Weights of a small image denoising model: widths [64, 128, 256], 12.1 epochs.
Rows from block 5 of a small image denoising model, named by matrix and row number. Each number is 128 + 24 x the weight over its row's rms, rounded and kept within 0 to 255. All counts start at 0. After the name is the row's rms in percent of the matrix's.
After each channel's rows are labels from the 100 images, of 14976, where the channel reaches its highest value: "responds to" is what is common among them; "place" is the part of the image that holds the peak. Only what is clearly more common there than usual is listed. The data: gratings and oriented noise at many angles and scales. In brackets: how many of the 100.
# conv: 3x3 conv (model.mid.1.conv.weight, 256x256x3x3, each kernel summed), inputs 128-255

conv.189 089 [136 148 117  85 151 138 137 136 143 122 135 162 122 107 129 117  98 147 134 127 126 143 124 102  97  94 142 127 100 179 100 140 132 139 129 103 136 155 127 129 140 127 125 134 130 100 122 127 131 133 151  88  97 125 116 105 126 128 114 147 106 126 136 131 156 135 148 140 129 154 120 121 148  85 133 143 113 120 113 131  61 149 125 141 156 114  76 130 171 137 142 123 124  99 127 108  64 126 121 130 123 157 130 132 127 124 120 123  66 115 128 138 160 138 134 111 123 162 119 127 129 150 125 132 118 136 116 113]
responds to: sine grating (69); noisy (64); coarse (43); angle: stripes at 60 degrees (26)
place: bottom left (32); bottom centre (26)

conv.57 096 [160 129 178 127 115 111 157 134  73 123 110 125 111  99 100 136 140 116 136 103 140 149 125 149 117 141 135 130 128 170 153 138 107 123 150  92 125 110 112 128 107 117 129 140 110 100 131 138 134 132 128 139 121  91 111 134 124  95 106 135 160 152 121 137 126 142 107 160 164 161 132 111 134 141  78 165 131 130 119  95 114 120 113 136 109 118  93 107 125 151 178 108 159 113 149 132 145  75 118 104 113 114 114 123 129 118 117 133 111  49  80 121 163 141 111 135  83 126 119 119 121 171 134 124 166 136 118  92]
responds to: low contrast (92); windowed patch (50); stripes at 15 degrees (38); angle: stripes at 0 degrees (34)
place: centre (42)

conv.214 076 [123 144 105 139 116 108 133 125 140 119 146 136 129 138 127 138 113 115 125  88  51 133 139 134 119   5  48 131 132 142 136 100 125 138 133 139 155 123 124 182 130 130 113  99 139 145 127 131 124 134 118 107 127 118 138 116 130 134 147 127 119 128 134 121 132 124 142 133 140 124 127 141 132 123 135 114 118 135 129 102 117 126 115 138 139 139 131  76 100 110 119 133 124 140 108 111 138 125 125 120 140 149 106 114 126  99 127 141 141 128 122 109 134 102 155 124 109 113 120 122  66 136 121 121 130 124 135 115]
responds to: noisy (98)
place: middle left (44)

conv.34 097 [117 144 153 134 121 112 129 121 114 129 131 141 134 127 153 150 145 131 135 113  96 136 128 125 107 107 122 106 111  62 133 110 137 102 126  77 169 128 132 135  97 130 142 134 124 150 142 140 133 126 128 163   0 118 141 150 143 122 108 111 138 130 145 126 119 131 126 122 116 120 124 124 130 131 125 111 126 117 102 128 140 115 120 117 140 147  45 121 131 114 108 149 135  93 130 111   4 135 135 106 130 135 131 137 133 121 125 121 108 137 132 133 116 139 145 146 127 136 147 133 119 136 142 129 146 125 135 131]
responds to: very coarse (83); square grating (59); dashes (41)
place: bottom left (35)

conv.185 145 [118 123 122 141  99  48 136 113 136 136 127 131 115 134 143 131 109 136 125 138 125 137 125  99 125 137 119 125 134 171 133  17 140  88 142  68 133 138 128 130 134 126 136 130 117 136 134 125 133 123 130 123 135  86 115   0 126 116  55 122 137 129 129 129 143 127 146 132 118 143 126 112 123 132 120 140 110 136  70 121 127 125 128 129 122 134 112 132 115 111 113 147 140 139 143 132 167  93 120 123 126 173 122 118 138 133 139 142 110 123 137 102 106 117 125 133 130 134  95 135 129 127 129 127 110 128 124 125]
responds to: low contrast (82); very coarse (65); square grating (48)
place: centre (39)

conv.171 107 [141 167 123 128  88 146 112 127 129 127 137 131 100 130   0 138 108 107 142 150 130 180 124 109 111 126 136 142 132 156 116 176 132 100 118  61 117 143 114 125 130 119 132 132 115  82 108 122 128 119 117 125 127 135 101 133 120 136 147 129 133 133 108 114 164 121 130 139 151 140 139 124 125 131 118 120 139 125  73  82 157 109 139  78 133 137 151 131 123 111 122 127 147 148 145 119 164 153 128 148 122 127 113 122 119 133 145 139 116 167 112 134 118 120 166 138 107 129 147 137 128 133 118 118  86 121 129 109]
responds to: sine grating (88); noisy (73); medium (52)
place: bottom right (79)

conv.107 094 [126  97 179 138  97 111 113 113 150 141 132  99 131 137 111 149  90 131 119 124 130 136 122 108  90 153 111  97  87 141 138 120 135 128 122  79 152 148 120 141 136 120 155 148 135 176 138 145 145 123 122 148 110 101 134  98  64 113  82 115 140 128 105 160 172 151 105 144 124 158 129 124 123 116 125 101  93 156 134 151 129 128 132 126 118 127  80 116  82 120 108 130 138 108 169 131  30 126 130 139 122 178  98 118 114 128 120 156  71 152 117  91 148 151 112 160 157 141 129 108 128 125 146 134 102 105 108 132]
responds to: sine grating (49); very coarse (43); square grating (36)
place: bottom left (77)

conv.70 105 [162 121 125 123  81 105 129 126 152 140 111  79 131 143 120 136  92 130 105 117 119 119 118 121 109 187 126 155 112 169 135 114 124 124 139  71 110 130 115  96  96 122 134 131 123 120 105 135 137 114 117 139 136  48  88 138 114  93  57 108 128 144 120 119 168 123 135 144 130 123 139 130 111  95 109 147 147 137  49 128 124 138 116 150 137 136 125 118 129 102 113 143 143 109 149 104 156  95 141 137 144 145 121 133 129 127 157 165 132 135 122 110 117 127 125 117 115 118 121 129 123 140 129 129  93 112 127 144]
responds to: very coarse (75); windowed patch (65); stripes at 30 degrees (27)
place: middle right (35); bottom right (34)

conv.60 089 [137 147 126 124 100 144 114 142 113 124 107 128 124 119 167 140 125 103 141 101 155 102 127 148 114 116 133 144 131 142 108 127 137 123 134 143 109 108 122  84  56 123 103 119 129 119 114 128 120 118 123 129  11 131 152  97 101 113 155 147 137 122 114 121 123 136 122 128 127 119 149 134 128 162 138 128 131 125 131 148  48 121 130 130 112 111 184 131 127 131 120 146  99 176 166 124 147 137 133 123 126 108 112 127 129 125 122 142 129 129 134 112 126 135 136 105 102 117 114 125 126 146 149 136 185 117 135 125]
responds to: windowed patch (69); very fine (62); stripes at 90 degrees (27)
place: centre (40)

conv.247 102 [115 112 171 109 120 114  59 131 150 151 122 134 122  96 123 132 146 110 148 119 126 124 132 132 117 123 141 134 134  85 125 118 126 145 114  92 126 167 128 131  99 123 128 132 134  85 129 136 133 130 116 128 142 113 126 116 124  79 133 141  93 124 168 102 132 140 122 179 140  36 137 125 134 146 135 128 105 119 126  81 111 194  65 169 122 115 113 135 108 146 135 125 110  93 164 136 154  73 126 170 121 114 124 119 159 126 152 117 155  52 139 122 134 130 156 134 123 119 132 121 127 137 140 120 146 131 123 113]
responds to: noisy (73); scale: very coarse (58); stripes at 105 degrees (42); stripes at 120 degrees (39)
place: centre (57)

conv.76 123 [122 117 139 122 108 103 135 118 128 143 136 131  95 104 124 139 102 112 138 144 131 131 128  94 136 126 121 134 133 170 129 122 140  85 138 104 111 137 125 133  92 124 124 127 117 145 122 127 125 123 128 117 120 106 128 108 134 102  84 121 143 123 122 149 127 134 150 124 123 137 140 118 127 125 109 133  95 126  32 118 130 132 116 129 134 130  96 129 122 131 129 125 145 125 132 119 134 110 136 126 131 141 124 117 139 129 136 128   0 111 133  91 121 139 126 124 158 126 134 128 124 131 136 138 108 127 131 116]
responds to: sine grating (97); noisy (68); very coarse (66)
place: centre (36)

conv.128 099 [139 145 142 113 103  94 148 110 133 144 132 138 113 127  93 137 103 133 150 130 135 133 119  52  67 109 144 155 126 171 139  79 151 122 162  99 148 147 124 132  96 119 127 138 115 140 118 130 128 124 139 132 122 106 121  87 122  63  92 129 124 101 145 117 137 135 147 156 106 143 107 113  58 111 137 140 110 116 120 104 126 115 107  84 151 126  90 132 126  43  82 159 143  86 152 148 146 100 138 143 120 180 108 115 153 127 131 161 106  56 126  62 123 128 131 131 128 134 126 129 119 131 132 130  78 138 126 124]
responds to: low contrast (100); square grating (53); dashes (40)
place: bottom left (50)

conv.251 081 [143 139  93 128 138 162 115 129 130 118 135 138 119 131 137 119 145 132 144 103  64 118 129 139 123 255  74 144 113 126 146  97 122 127 119 116 133 124 133  94 132 122 101 109 121 150 158 113 122 132 126  89 144 110 116 116 160 130 126 148 134 126 131 124 134 105 131 128 135 122 141 142 130 129 135 112 155 160 110 116 146 142 130 126 125 144 123 106 112 144 135 147 128 130 130 122 131 119 126 126 151 146 129 122 130  98 135 135 122 127 127 106 133 114 144 114 104 128 163 139  80 138  97 121 132 125 129 109]
responds to: noisy (99)
place: top right (40); middle right (39)

conv.223 080 [129 123 226 126 136 108 132 172 127 128 128 128 129 131 121 133 127 130 109 174  78 120 130 103 107 218 109 135 111 146 140 108 127 117 118  96 117 130 123 199 142 128 111 130 132 123 137 121 137 128 113  49 107 118 107 133 155 124 122 205 138 111 122 121 147 134 105 122 117 137 110 128 112 136 119 138 133 126 105 126 139 118 105 113 137 126 107  81 133 144 109 118 134 114 129  61 130 120 117 128 134 126 126 134 147  73 139 144 132 132 129 112 116 120 132 144  90 133 137 127  65 132 124 122 135 125 132 139]
responds to: noisy (100); sine grating (45)
place: centre (63)

conv.19 103 [118 133 164 128 110 100 106 137 105 127 126 131 130 120 122 138 106 129 115 126 140  59 115 206 168 124 122 124 125 177 133 132 106 170 132 175 157  83 120 133  86 128 123 136 125  95 127 134 127 117 107 120 110 121 141 113 133 100 156 146 131 154 123 119  54 134 101 146 160 131 125 113 193 141 130 105 116 115 122 109 100 142 123 212 118 145 189 115 138 142 163 111  91 160 122 138 185 130 117 108 120 113 118 121 129 119 111 102 135 107 118 116 129 124 130 124 144 120 123 138 122 113 131 120 227 140 119 133]
responds to: low contrast (96); windowed patch (89)
place: centre (75)

conv.49 112 [119  97 185 120 105 117 101 116 158 139 122 121 111 123  96 139 122 114 163 119 120 100 119 137 120 134 120 133 113 111 104 108 125  77 100  93 130 152 134 130  74 125 138 140 118 113 133 132 139 121 122 144 139  91 103 125 130  21 107 140 136 132 134  95 125 139 107 139 142 124 128 112 133 108 108 142 120 142 129  96 124 158 132 174 118 147 126 119 116 144 143 148 133  99 155 131 188  85 124 122 130 120 124 123 117 124 142 144 107  49 134  79 137 130 144 137 171 134 126 127 120  74 140 133 147 124 134 134]
responds to: very coarse (80); windowed patch (46); stripes at 90 degrees (45)
place: centre (60)

conv.150 126 [128 128 142 114 111 136 148 117 153 112 134 127 114 144 122 132 135 106 134 132 138 116 118 111 121 128 140 118 134 177 143 123 136 104 143  83 138 157 119 132  75 120 144 140  97 110 122 133 135 125 124 126 133  53 112 107 127  86 103 143 122 132 123 137 139 134 121 126 124 131 127 107 144 109  84 139 121 121 151 134 115 109  96 151 121 135 113 125 119 118 116 144 142 151 121 121 189 123 119 116 123 133 118 134 131 121 134 131 125  43 128 113 133 143 134 147 107 121 126 138 115 154 130 134 104 114 130 128]
responds to: windowed patch (74); coarse (48); stripes at 45 degrees (32)
place: centre (42); top centre (31)

conv.174 127 [110 120 114 143 105 104 127 112 139 131 129 151 124 140 105 133 106 138 123 134 128 115 127  95 118 142 127 158 130 155 134 143 133  89 141  48 132 140 126 130 144 128 134 135 121 127 123 133 132 127 128 136 145  74  89 139 131 127 117 121 137 122 133 123 143 132 136 118 122 145 122 120 122 139 116 119 117 147   2 115 132 151 136 137 129 135 111 131 125 117 106 153 145 131 137 131 185 102 127 124 133 181 127 118 132 132 140 149 103 145 130 115 106 135 144  96 127 132 149 121 129 122 129 124 120 127 129 121]
responds to: very coarse (70); sawtooth grating (61)
place: centre (38)

conv.182 081 [118 132 103 147 115 100 142 103 116 132 129 125 130 134 154 120 138 128  98  94 126 142 123  96 104  98 124 165 122 167 120  86 148 111 136  53  92 154 122 132 133 147 120 121 149 108 155 114 128 122 121 106 118 107 122  63 117  93 171 140 149 106  95 164 158 114 131 134 104 161 136 111  86 115  96 153 160 127 107 137 126 138 121 141 156 121 100 128 158 100 105 157 141  83 168 154 137 114 118 135 135 119 137 149 129 128 141 173 128  82 122 128 133 110 149  70  95 126 106 144 123 150 122 156  95  78 117 119]
responds to: sine grating (45); windowed patch (40); stripes at 45 degrees (29)
place: middle right (46)

conv.127 100 [120 132 124 134  58  90 121 111 132 144 131 129 126 129 105 153 114 124 141 144 126 175 125  90  91 111 117 123 114 107 122  84  90 100 155  72 148 140 125 105 141 119 139 138 121 148 111 141 140 124 135 152 117 109  98  68 118 101 114 129 130  87 140 127 145 153 147 117  86 121  64 115  58 110 114 153 111 130  78 119  92 118 111 174 152 123  61 121 113  73  71 163 148 100 143 152  64  81 123 134 109 171 122 107 123 124 128 138  98 115  96 111 117 149 119 127 133 123 112 129 124 150 152 122 126 148 114 132]
responds to: low contrast (100); very coarse (83); square grating (57); kind: dashes (42)
place: top left (35)